{
  "image_size": 40,
  "encoder_depths": [12],
  "encoder_widths": [128],
  "decoder_norm": "layernorm",
  "decoder_mlp_ratio": 4,
  "decoder_head_dim": 64,
  "residual_init": "none",
  "beta1": 0.9,
  "beta2": 0.999,
  "epochs": 11.2,
  "lr_schedule": "cosine"
}
Rows from block 9 of the image encoder of a small image captioner, named by matrix and row number. Each number is 500 + 25 x the weight over its row's rms, rounded and kept within 0 to 999. All counts start at 0. Numbers have three digits each.
After each channel's rows are labels from the 100 images, of 14976, where the channel reaches its highest value: "top examples" is what is common among them; "peak on" is the class under the peak. Only what is clearly more common there than usual is listed. The data: simulated telescope pictures of galaxies.
# pw: pointwise conv (encoder.blocks.9.pw.weight, 128x128x1x1), inputs 0-127

pw.122:505498488479550490502443516444521514506484456444555545519478487510520498493525460510461541514534480510453484454503506505507542492464470472529492469534480499528481528507480501501508495530521521475481468527519491451501497508495485485472515521479468508512500501466533507492517473476507469498510516505498485459464501521490534510530523516524506506536532502510495470475479476499431492532508
top examples: many-armed spiral; winding: anticlockwise outward; winding: clockwise outward
peak on: galaxy

pw.110:520466518524538508465484503463475493494539501464493507533524488537476502522489479511433500540561521548499499484499466480548541508464487505485479504546503461541489533522529514483531487444504522506504446477502492485484462460499515496493491495484522481522505495535497486530507521509505517504521471468498491518499550435538539493475507524508515479507506546498518520525492492502479499501510
top examples: two-armed spiral; winding: clockwise outward; winding: anticlockwise outward
peak on: galaxy

pw.12:518470473503470476468465504473517494494497506505517516521495486468543449499524487531438482473488523461502491497522461515524557490461514490482523483547497526496501502529481451462485501506448533504495457491480535504525520497498532496533503484490476496542479477536487511501511488488523463483473474497505477504515484480458513483462502451527486478517486491426469475478529529474521497484512
top examples: merging pair
peak on: galaxy

pw.125:475500509534490513508483462429476506510494489445537549502500498506479509520512489526492463498494482479491478507528507490520511503485505491503511499499457495513511476475463522541487524538511479483491455468476488483486506509490502476493484497526475530475480448526543484479532494514556496507453508498496472544483475490508486497484467480410535528475484483517484515492532436516498476523472
top examples: winding: clockwise outward; two-armed spiral; winding: anticlockwise outward; many-armed spiral
peak on: galaxy

pw.10:526459517544478486493554477467505536508535514500525481482535482549526509502543517500502449480487473490481494492523497510522442544499542528491526518525521488511508512531529534543505521464517490523517503499496505538550501528495503495489521533485454507512476533486530508525455510491475522544454497541505494489522511490515452482465501507554528471488517460525508469515487491499502484507497
top examples: lensed arc
peak on: galaxy

pw.116:520502473506487457493486502494499501544514573491507466514533532489478500483514497524476495507474481496496487436527504504497492472505479504516513480510521456505455495521451513500516482493498498473514520499514518530474550491470525527470530463518506458539480466472494497451463493476469539445491505502478535484517481494476525521499456496486483492478530459495541484518534520477497435498473
top examples: star cluster
peak on: galaxy

pw.119:493532459492515516523532514476517496513493506437535498522539498510510507468492489505498488518523466476472455471444490516507498527498481568489462504462541485516442492525494533508529478498484511496441473487484492483508455503501514483452459527514466490509486476511532484497524505504445481462496502505517475519514512503533455526523515540504516530495494521519443492489496481530495508519475
top examples: barred spiral; winding: clockwise outward; winding: anticlockwise outward; many-armed spiral
peak on: galaxy

pw.3:489506486530520532505533484534496444504494533493524522441517463492470511512471492530446495553495531480492498529508501505532524527548486462551495555497495470497542535493502483482496565521484463484512512511476516476538505528460536524468501528541513528552489471473485525514483499524463506487492507546510493505507482520521505518532499518514501507507522484509524535516495480485487508516482
top examples: two-armed spiral; winding: clockwise outward; winding: anticlockwise outward
peak on: galaxy

pw.107:525456474480496458498495464464497505495507541464482538473484517485516492534520479541488481521517484500494510483519500575492495494514497469512499472501519462513539475511534517485512510453493505494479494489498462537528521526483508500533525534532493515501516486496542523503489476522493486497506514453480484494498553453456556495453571477552520532512510489516508477474506509481460495487493
top examples: merging pair; bright star with spikes
peak on: galaxy

pw.90:499492504505490516494483535499500507514517537529518496499462524488474554481512515473495501483477463508480463456542522504487474502531523448500526469493526481504510494514497501480508488491519484490555491537536550495564516548524482478523538494451556509537550521475470490499497492508494494486443490536508478490500502502467522527541526512491488490481543510506474480519524519527470518488545
top examples: ring galaxy; small; tilted
peak on: galaxy

pw.112:521504476514532476481461506477466485482494509505500470466513498482512493496534509516482549478523483501488478538518489504514523509498508439524488483520477417487502532477539469489464491485530469504536496517496490480515487526486526482518468456526500497523511519538508480482550539517437463486501506498469495480502469485538533486454459484495469491496495502495557496523498492471465499443500
top examples: two-armed spiral; winding: clockwise outward; winding: anticlockwise outward
peak on: galaxy

pw.16:513467496516527538435501502491499490469487481465470545431506478514498502483513503498483506474503497506491450497522510491492485513529492508489514490546499459523479526510522502483472543493497451503503497508484473485492503492492550483469481453525544471500507539539489514497528551514479478475489476516455470500481500417497528491470479474483445513474521486482471511482476507477504522509469
top examples: two-armed spiral; winding: anticlockwise outward; winding: clockwise outward
peak on: galaxy

pw.102:455496517482436455503471508528475495478476516492515495558500519483505523501487525520535477507474482515508459525520541538476479509491530487488496477510455463493473536519515483506497467503519501535463486493497452516487518529555560482480489501469525479528524536518440505491498495538503517496507501492526510464468506454534506469466522502520505472527516491507474530454515492493518523483518
top examples: ring galaxy; small; lensed arc
peak on: galaxy

pw.99:480518454507518494505501522483495495524496500504486505479498523508475450510467544535486531532547502475474477458521512523483516514470498518512476500480508488526488482486500567511545503479484496471480507487504491477490495489452451512516528541486508488522518498495519561523507458508500547495498467529489512462499516472449502517503534492510555551501449479547483499503508509495455453528513
top examples: barred spiral; winding: clockwise outward; winding: anticlockwise outward; tilted
peak on: galaxy

pw.8:481476480471535474531518534503494488520489524520499494539490499469475477491491516475489536475502470502480500547503530538493489487493491452490476547473453502511503500459465527519473501502504541490558476509517514443515467551525465474528520494542458503504519541512506537475487477537515534483502466497495504506526515469501477511535491549482499499456494478511505533501511477499495451499547
top examples: edge-on disc; ring galaxy
peak on: galaxy

pw.92:495532481531531450550499481535493468529509503523490503506516491536471495482445529474529480503428481495530487501507461488476508521462529499489541482458474508473494510486534492481530512529482550489509554517539483474489494532499455513521559477484490499458471494506467481487529499507494512485497466499513538475485486530499458520527516516488506495538512475499530503525520538512519520509520
top examples: irregular; edge-on disc
peak on: galaxy

pw.0:451511525481521540514498498495505553536518511494510493511527470529459522483500544500554494480478475532529452502490466474472478535499475523483524484474476502497513523536487498480520445509463511491494477503506440504498440500507487508476518499478546484478482453493524497467506507527496449477484518487500540494515491525470486505511463503464511492528546460516503485476479531459469511489475
top examples: irregular
peak on: galaxy

pw.94:530473468476498471473504538487548493491481484525505507551495516465539479513485558540473519520477497475523478474500458490517524468459517501506493541469523527546494508515544539510482534495505523492514484529551464498463520490492490458509467503522472492525495450492461498493506503477542488475507470463509458507524506477530521483517538497500521445494496473479486539497494502471491486504475
top examples: flattened elliptical
peak on: galaxy

pw.17:485482532463543506496476529533558550538471487488514518486491465482563420497531464520450488506532512520506509504515494500513507501476490505501499511510490518514500496516512532523516505508517497516506493524477516526455551485480537499497493531539436509517502520468520500500489481504445488501518517543533445482486520521505514524511499461513512517497508477546453493475479495497473491500521
top examples: round elliptical
peak on: galaxy

pw.93:497490504481544463484507490495480516492491518450509523446523496458507476455484515501473477488522512516507507507482470516494455531541493476529449530528518501524502550510486520498469538471494446509510479489492490493485514521492510504451489494542501479512491523512478533503537548505491486460546450471469481467504520454485476519486528528518494524503514477540447483519526483503488511505450
top examples: many-armed spiral; tilted; winding: anticlockwise outward; small
peak on: galaxy

pw.124:506485514454452503528528493501432517523535536521495510501495534520495480481488482491512491549503523502501487526460536527506449471459489535506486487498554449515510497523495502531517488481489488518505499481512453499534496541489493463500510495470517473457525479534454526481493501555499492497467509448541488512509531449494483489519511532530493506489536511516468484473504482536512518490528
top examples: tilted; barred spiral; small; ring galaxy
peak on: galaxy

pw.105:514497484495503453496446492469493499489499515569472491512554506524496439455539534495546479487485510506489497494456463519504486481492491522485512540530486484491501495507543494501471504500496470475550459522511492508540503505524474477505505471494492530522461505515486488466488513508477522482468497507520487512470466526503550523488476495457469495525493509432530515500493480452502469456523
top examples: flattened elliptical
peak on: galaxy

pw.101:515497596467517511482495482509513523477513504466457505454522526518489506477566473491549479513471459496472462504498506509500495484515496480491489524538496483500476504538502517497474492492485483481507493515473509516508516525507545535536491528528540504478478542499534468486527493513522492519483485545504508480492522471513498479490452542556447502498557481490487500530529500470498512493490
top examples: round elliptical
peak on: galaxy

pw.20:477584476478497535550517534500516528537536485580486527492499481483545497495485507486485506545500469463494507510503499511505543501456500488497501497492492499518505492513546515503519485532544518505480491516501491496513510450493479481507486514478505529491519522500474469540529506529444520470452489483505494523478497526493493484516492538501492489508492523459469553508481497515453498518557
top examples: flattened elliptical
peak on: galaxy

pw.13:499486562492549484480489514498504440485531494540483503502532488553481530543502508449517502521505508573476483534522501480507532496515495468474503495492513477486460484511521489479498474453479517489493485481525520499511525515492528468474477467478517480511478510491500507529497542470471500455499493508473447488489484502541501509517474518535522485516494475498508510479540522481446457446502
top examples: round elliptical
peak on: galaxy

pw.120:495480525491504481469508566495569478499504491481496484504459520509524469525548502488480527470505480525464451458502540470511499493525494465458527520490507457519475514555476497480531512545505485538551504492466524504498528531511470462454451499515471505510454505498510498470509478487493489494494490524465485503511506522519521501507481490516484499475535489498526500497536469498484462527457
top examples: round elliptical
peak on: galaxy

pw.96:520484495532521467482500494470547516494516498513513549481532504456525490506500534536471527483503483489463448513487510527531523531498482499498548524501491500523520474532439482461460509501522522547470459470586520515507532483506524488479506495510531489514501494514496492495518548472473503520498499496479528493526498442510567545478461512489478499497475492510504521494503506495516500493516
top examples: two-armed spiral; winding: clockwise outward; winding: anticlockwise outward
peak on: galaxy

pw.2:500492509507509484473486518504540488501525520503498461470491467528520513505492521493490466504496532521496507461483454517463528482514523492514478496485501504529511476501498493455497500457501543514496477450527471522476529553487497476477523491504466524533489510524506535470502493483495496520513513516473522512463493430480553540507497548485512524487453474458505467471547512485538429467502
top examples: edge-on disc
peak on: galaxy

pw.117:488511481474506524494527513529513512487472487467511492493524473483446495525516463498509480494527488479467484475469520517514535540525476513522514559484515486513526507494470543555509541499535477531499475482506503530507501498471477492465507512538500499518491526521515530537533443521490508479542477500499519510510525441516472513507515485480505533474513523518433504556497457558498498514515
top examples: barred spiral; winding: clockwise outward; tilted; winding: anticlockwise outward
peak on: galaxy

pw.7:453509488536481505491517529504468472487483500490468516514505454468495539528470490516516488529482448528478469523504479447543510481491525533526467517452494517505501548503506468506506481512443507499498481508539491461509455527541508507487510514506512452499531498495500479485498500489493530449476481463529519502471499486487466517513522485512487493515466527488558530501504527531449523550514
top examples: ring galaxy
peak on: galaxy

pw.121:495497461479517471491532528510492503474471472524510489525495512476517448529479538506479514517488440466509480492536486471488542484434542525503477495477536497529501457507557482520518492496495507456513485502523517475474488469538500479490515441502496506479492478511478469510474505508537519443497513486553487484508522538549500494497519528488529534510510499500516549512483449499493484513507
top examples: flattened elliptical
peak on: galaxy

pw.97:499515494485484553476520448483484488497488483488474511488518518499479490516555533519477509513523527475520472492501531521476530540475486467454484495536496489517479501508566552489490512474486489539485523504498513483523501495491485494516515434509480475507524517530521505471523489530541493506523531497479455481513515471517540476479477471533483511495466506493418508514505444514521526528520
top examples: lensed arc
peak on: galaxy

pw.118:519515506506507498482468472504477495532506501495535497474494519481505511519483432551514508539528450468530478498494482483517519502480539528477519520444487534495497512538486575489500486517461466495442490484495478486491517474480532509503487472536506492463488505501486489471519511512455530475498496533516507521510496487542539504521540544459494497512522485457515542484554495501476522514486
top examples: two-armed spiral; winding: clockwise outward; winding: anticlockwise outward
peak on: galaxy

pw.88:500525476473494519479513495535503484522494530466488447513510510453517479511500510509488511498440503491486452501477497519480512496491531547497490508470476477525501467489470564456552479540476529468500482502461507541528513492521502472507484471512457511481458439440526441461515521508482468487511508481509513522492500465479492512505489518463482492484486505470517501525488463473485509496490
top examples: star cluster
peak on: galaxy

pw.115:511517439480549464465530508514534491528488427547487474504474531444499491495514510516482480478481497473497486530521497509519514474513482499506525516523504469495487534465489481517482500492517463516503499537517503534481494517480480444500474519516494525481474481481458500480488495544501460502545453470486503498548482497490490491468499543490505507542475472520466552538487498482464504500477
top examples: star cluster
peak on: galaxy